config.toml
arch = "vit"
model = "multi-label image tagger"
dataset = "scattered letters and digits in many colours"
train_examples = 195000
image_size = 32
crop_scale_min = 0.8
horizontal_flip = false
translate = 0.06
cutout = 0.4
norm = "layernorm"
norm_position = "pre"
hidden_act = "gelu_tanh"
mlp_ratio = 6
head_dim = 64
fused_qkv = false
bias = "all"
qk_norm = false
parallel_block = false
inner_norm = false
patch_size = [2, 2]
layers = 12
width = 160
positions = "rope"
pooling = "class_token"
num_labels = 48
init = "torch_default"
residual_init = "none"
optimizer = "adamw"
learning_rate = 0.002
beta1 = 0.9
beta2 = 0.999
eps = 1e-08
max_grad_norm = 1.0
adaptive_grad_clip = 0.1
ema_decay = 0.995
max_steps = 13400
batch_size = 128
epochs = 8.8
lr_schedule = "linear"
final_lr_fraction = 0
warmup_steps = 400
weight_decay = 0.3
Rows from block 9 of a small multi-label image tagger, named by matrix and row number. Rows with one number belong to one neuron. Each number is 500 + 25 x the weight over its row's rms, rounded and kept within 0 to 999. All counts start at 0. Numbers have three digits each. After the name is the row's rms in percent of the matrix's.
After each neuron's rows are labels from the 100 images, of 14976, where the neuron reaches its highest value: "lies over" is the class under the peak. Only what is clearly more common there than usual is listed. The data: scattered letters and digits in many colours.
# fc1: MLP up (model.blocks.9.mlp.fc1.weight, 960x160), inputs 80-159
# fc2: MLP down (model.blocks.9.mlp.fc2.weight, 160x960, transposed), outputs 80-159

fc1.356 099:501488476495447457494509477499441535502512491540490445491501527503534504496525510509493487489518553459532482529500556502494475493505480485544492495479448516478514519478506514519529486526499545503488508485509488473455494471508525472479469504
fc2.356 068:490461522481518481488462525509523511507473508460485497528494507522496514458499472494514538522476495510500494479502486492454549523506497487506526511466509480495518487535453550472484534475556480532447494549499484474483486505467519513513495548
lies over: X

fc1.81 114:495522500510471499519505510486459520473488517519516467502523527492519533501520537515491483468504494504466460531538538492471479498487488462509456508471480447491493507490492529472501466481486560504508504459514490515464556506523540524480481556
fc2.81 122:450499514510548526473454489452499490510506484483525473502516459501527493456533531534536511500488547470486523476512489486476525517537490460545516527458537484479477540472544474467483541491474453515512474478494488495527538472476509523476535469
lies over: K

fc1.135 108:466512495484520523535485470502514525519497507520503491511508505525516521465500533437449497482519528452503437609520518494480522488479516530494505488476506465541495468510484521513487466484488508475571536485488495507474492517474528496512483490
fc2.135 110:465498495505500498507489487489555498511497488536494493508484507535519510475495504412475514489495525464537456664488519493486518504491514563512519498496486469476490476502542505520477500474511464504507498511499505475519496487485486477508495452
lies over: W

fc1.501 136:500443456473474458556575501505480469482510498507476503502462532531485520526543529501471462519517502490494485532525526529477501468479521487492489531532467497481515506473514519505508486526493499492500537493475496508486485519502497483531492521
fc2.501 191:521472511468475492525522507516492483476476505519498513485509515496479523513483468460466499528485494508458488528501537492511509496483503525479498442529490463546517480501446509504498472504490544532436554533521523488455470528516472489512483518
lies over: 9

fc1.257 113:481527486489478507503534460484479514482470488537485492517480561462477494504518502481477506455509478469494495519497514501452455459486488479484516490489490465513415493522494511549543468475510509469570527466541498496487508488558526523528477530
fc2.257 110:496483518461475475515536523529503477483531499463528533516502522506469486543477480457475497523482480542476472484508519522517506519486512498425487465464479522546539485520443497491485465531494543484478506548485534499473453534496515534501476526
lies over: V

fc1.673 116:483488497490478475517492506482487495511506518539481479485488520464488466490525494493504530501510550468487522513476511515509427524468511500478485482477493511505496507504509530526510502507475527495509504493554495504465518487588508483465476487
fc2.673 100:469501523520528483469469467486517485505548473494533566530508468503527446459499494509527506529500509481526535469498479509512562513496493520500524536450514505463491501487511467492514539499495471452503447502477486466510505516480524519468501469
lies over: Y

fc1.202 108:475452509478473450554546551518502472477487513520512488487468523513520480509499522487463465482513530483487466561513592499503485472491476473493495515510448515498513499493502531486487489533492494511482526495492548505498520488504493517499420494
fc2.202 100:520509484519464506499512514511395470509508503529562522523536491489490479476492521503485475512526492531500522480472477555520462496490519484489495482504510518505502481486510529509523477513491585484486457528488498519511513513508507499470516527
lies over: 3

fc1.112 111:486487506465482435524550501498463520481480505500503487517503508516508544523526530502502465502493504478491466514537525514474499495482509484502487486504492477511498504488493519499507474505466548513513543492487523521449487513495532496497501543
fc2.112 109:478507475493504487559482485471512470471508506490516495470495483525488498500518521496521510531481532503473523550520509458489517534525501444510510477498504487503515505478513480511447525514469488515498526471496522497489521488505489507449525457
lies over: 8

fc1.417 104:532519547499466495502473515546479499525497481534525509507501480516551449506480457527519463504477488505519488524475521486503481528437441508492485512439490524489508550512481523446505501513475520521450480530508521478485470509498504519461490528
fc2.417 132:499487450515497481519531489524481524476546511513454479489488508491502531519492529510495490501535502523499489519518515489497504486466485493513520481522490533509495490493504500518510479517450533490522550482497518493480508518510511470524498481
lies over: X

fc1.635 098:540518540495476492502473494517465520506526473530518482498490495502521448506493470516512468496485505497527472539483528507498476534469459495511481516431470538502521518515477506483516509517481517500465471526523527464454466507498511514448474524
fc2.635 126:496490468506515473503528485514507547515545489507473478476482475501522516512495500505511490499511506491505478516485482476504498523470485534522514475500523554512483501487503482503522499515421516483513518501507519477478502508491526485510536478
lies over: X

fc1.529 072:491525554483484541497471484479478449513497495503528518539474511499535452511500498518508498491457495464513487509507515501472488508537470494522466539458478510459481522489515512438507535525523496481519470507508521497497521437512511560454474494
fc2.529 074:480475543515498497496487470501467488528518474514537504496529495476505501463501485507504529512505529501498521526441506495523508510508477503529511512536484512511459457468473470480499523498452480517511494549510505486514453540494516516495534492
lies over: 2

fc1.187 113:507509468498485480525526492508487543509524515505482466543484504500501527532500514454474518476499481452593460557461518501500491507472504529494477485541489484519455487520461477509516483500480503475507493521510507482508484484499557462510502515
fc2.187 130:508499485490524459500493481485512463508509517495527504452487473549503463494509493511521476524506547480456514490487483509498529550518493549512507503487507536494554532474514488508465537553508481493496510496464468468479485469464512483470498451
lies over: Q

fc1.525 115:480441488479494495511541502477500508468457447501499500514500521519477530528523529502511485476501478487528462513521500513455496487476508483481492509513501485516434496522482481518521489491511467475562530486481496513490494483486576526548505522
fc2.525 111:528506466524478484480551526539516477512522515506502510492506508500517454486466445491492505483531483518548512494458496506535499481487449553480500510501491540479546499507488507491509496529525529479457490526483466458525497468483468471504462502
lies over: 4

fc1.268 115:522511475522492515533525524499482515505507461490538470522528532495482509505528517519494474461523473495490502509516516501503529473469526490490475538472494459491519503504472489501524475482535526459506475475482495517469476508497557529549448533
fc2.268 117:468494461524535489518481505479523484539516552518486495457468491510481493443508524483493506489498519475513492502499473495489521500505503532533477529526528464499445483533519489537470528460526470517511506484508476473528568460516488518547518474
lies over: A

fc1.329 146:523472493494489480546521520506483524471467459493491477501494546505458538509538511513478499487498477506500471526527529470493522490477535482481484512485488464506491489526474493516499483452512509520502519470493477518456491512496548516568495554
fc2.329 216:496507468515523534481496531497505470548512505501522494483466481537503449455502494523522458492510503511489507484511486516545530500518496485514493524475522548490538516501512489476481535503517484501497477492450507472485518446468491522490479478
lies over: A

fc1.299 085:494503487493458471506501462509435487494475501554506485501485554496512503513517504503475500496496534484508500544493575506478484517501465482508492482475459505478510526506488500526504500531509529499496519498538481484440502455541531492481465503
fc2.299 068:529474502466496453519478506489530486504496529476511508503485513529464507501498487476493500552479502540468479488536493484461512556530522495482488489473522521531545512482460572494445513532549510540461515529497487516454486494489517496465519529
lies over: X

fc1.634 121:494518506493495501499500491462459496450500471519522484499522543481500513527534538529493471477517497497445472526538541505444471473492501454513485495462495467496486516472500507527512468490487522476555502451509508518454527495522549547493482535
fc2.634 125:485504474509545517476441454445521505517509464497529490515520475492489505470520514516525505490524525464479520482516474483460521522534527507532500520490563486487485529459511485506507528507500466511547464466503490523480525481471547491464537481
lies over: W

fc1.630 111:494478498470468435543564512496470524484502494489511504509501517505500536547525526484493474489491502470470460534527533499477487489499505486500483496514477487510480515482497520499506469503462543514506520496492512517466483516500526490500496546
fc2.630 112:501494483482502488519504478473503480459485487499506507456503494504471506496518524496506527539490536511460513497505497435501512551515508459501513485498501485515515492474510503522461509525466500519499535477519511509483521499528487498469518474
lies over: 9

fc1.143 139:486542521489478484491521498492485525507535520542506449492496491508539488508503474476508467486512509486532476538499530528511484535499491508522484472498484519503529506484480502472503484562468527478475470514491524452466501459508531467435513504
fc2.143 205:464534442510518507510508477478502528525569508504505485491491478524484499517527522485503441516521520517506499483503478544525531486514522491503469483510527534520515489466515454536459502533449498466517496465445525488510504499484508499466529444
lies over: S

fc1.166 103:498505480499460479498505468500452523501499509567502444503497534489538509505538518516485480483512539473537496555488564521494469496500452482534472501495460498486503526488500497506532489524509526498497498489536479472463501466524526484487474506
fc2.166 083:515479519482510461494472515487513474518472513515500518527473507541471502459489453497497515518476505485487495505520498474467523531521530511506521502486526484505500503519482558483462531482552489546444505543497484485481521476479490505497508544
lies over: K

fc1.289 098:494492515485444478518608527534487468493522525520518519498464538521519485497503477489472455485520502497484488517529543503517520443487482479481511495527455525513515490471528507483489494548484520500459534514471575503491472476487474517500451500
fc2.289 109:476501523509508466464502516484501460506497475521503542490471472480485439490499468506497512515475506496474536478490464512527536497520520484502517499466500502516490520505562473520509539479496467507459496521499486464533492487525448542498522530
lies over: 3

fc1.209 089:466475504491448487473527498479457528523535492529497457522503555494517480514522475490507511439517514465500467544512564494479481487495494480530479493469468500487494522505498512526525477499493529504505516509507501501481476480526540495501467514
fc2.209 060:525499500484514453506475472490474513518536517490474493558477518509505521553469429491508536489480450491522485500495507500423504519516511517511518511487498511500513553504468517510477523502524512507475488544503508483479458468484552484492528546
lies over: M

fc1.434 117:492475516504485537524547534499482512489448480507504480481530569514492529470534519516487451467538505483504493523526534504518522428461505476481508483494485456502474483514504441501497497445493495510541536448491514523466491491485515514553432513
fc2.434 128:496496491523517476521457503506491526504513532492488508484450483522497444495504511525499478528518491533525503478519493490528486513527521489529446538478494533484488481521506516502465493495544497498517487482486488510502531505514542531497514519
lies over: N

fc1.170 118:508490516487493487497532529468484479523565461528477493504459495472500446548507475502509497489500510478486489522503512508478434511495510504511522473478499559500483522469519464531519547512441513478503494521506535480486522465534518500469498476
fc2.170 122:486536453533527494495474468455495489524517515527548489481525465499497492446516529514523479499540538474472529500519498508497498549518525508526509498505520492469493512448518503536512534525498477497490454465498475501509557494508497479452538457
lies over: U

fc1.33 104:542515520510454491517496513548468514516515464531516496505498496517545451511491476532507454496495498498525496531478535483506478514439433489506483524441460527472505537511483513464510499511487519499461483521512512483468465522495503514466451519
fc2.33 124:501493459522507492508527490521480541486548494526466477485495492486513519506488518510506489489527500501510479520494512489501496500461477511523534481494496549501487498502499486517522487510436524483529536496506514475481504505503528473530506480
lies over: X

fc1.212 095:480488511494452506473526514487450528529540495525501457528513543501530487522515480490508486430510504484504471561515558500476478477500491484517457488466479496493488527499495496494516485495489536487509507511496514504475472479524539508489483511
fc2.212 067:514493514491503474499490474501438498525541516490499526562510527495514511548484448492506527489475458469526510508500533521448509498496500515489529505475483497492512549481493471503500506495510517478484471548490511486470444481475530472480511534
lies over: M

fc1.698 118:508558469511490496560539492541480539510531532512486506533482531525497526499465494469453472480500453523544450535524524508514518495468499508477460487475483501514506487520458531504493458490499571496492499489488506497466500476508550512509502551
fc2.698 138:482457513513526481490477510459508473518501514495509522452471469540493470484489501507526492504484533488459492475482489484485503534528510533522448515475528498501460549490530476496454537489472459520497504504500492474558534460504479510492534485
lies over: 4

fc1.396 053:523495509458502503515504436483497503539461519491468501492461518497488479505490508533528495518471508505452518497530496515476489532489509467506520491492491503500498499501462452494502578488527522540484505470504493504435505534512505470479453508
fc2.396 056:501553561533487483483488540517509481490549505526513527504509519503454506461510498480481523493487495475521467501451482516531549523467479536493493489513460517519509453499510436480492494476451513529492487510496489476505445493477494477516515517
lies over: Y

fc1.126 121:489493493526450515468537507508483542552502496540511453490512541485528510488492501488495483420526493493498458526543541489502504491468484489500503473503502490482502519498482497464527466495517563503491493483478497511493534485509540492497478513
fc2.126 157:474498504482554503497492491484531485526508486499504484499484460526536477507515501520530469502471495477532485504497456527479513496525462492530497523482547534486507525495529467476494561515516471465521482491470523465506508443461536537491506449
lies over: M

fc1.27 081:490506511500451546514535543512478502501463536528537492471554536490516509482521530511490458478549515506489492513512541525512467461451476484453491467496477468523465487502512495469503446488474527512513509441499521538479543491512490510493452507
fc2.27 072:501503513532558474520444477509509522507523474480497546485490430498492450515475489493501512516488477526506528501487458471514505511519494519537469489459542494512448505506492462515505481469517472478496493521494477470473481516503545535485534512
lies over: K

fc1.361 115:518529461542467486518502478482490515522551481524529506484495523505497442496485471525490498480557486528471541532487538497515492524509509484516480521457479511471493539472502539526498507498476513490493439480507459525464482497498503489471502520
fc2.361 144:514511482516491495477510522510433514516536495512532488527545502490493496488515541508503453475522508510531459484505489530490485471460500502497516486462510539528490471511516473512523475515475558471533504506472532475486499507475538533526499511
lies over: X

fc1.411 080:523535501501475534538529495529480507498471494504485502546477564488515515536488506502478465468506467497544485510509513528484487454477483498491490520507470459496471506532466473495531481477564532462525496471488507495497485487516539532537446526
fc2.411 081:504472476494504449517562507491512532518543497518501504492495497494468505496486446485488486509518519517491502477470470519529495499497528548499490485525492509533476473476514474532483492501476507480480521539513505479511478522532485473538518503
lies over: 4

fc1.251 143:492478492490464465537585533529496482522544510506513518500491516541510487505493494477474449474508473495530473527525516529505528453473492494481457500513492526516505491491490491461489483524485516492489502525454543495470472470469520524503480510
fc2.251 179:471471519484508456494498520468497477483488504499509507465480478516486478514511500490514506516476536487451493496474497494487506508523526518507464493468514476521470533481539504501459509506465474504481520510514511485567519475525461530496530500
lies over: 3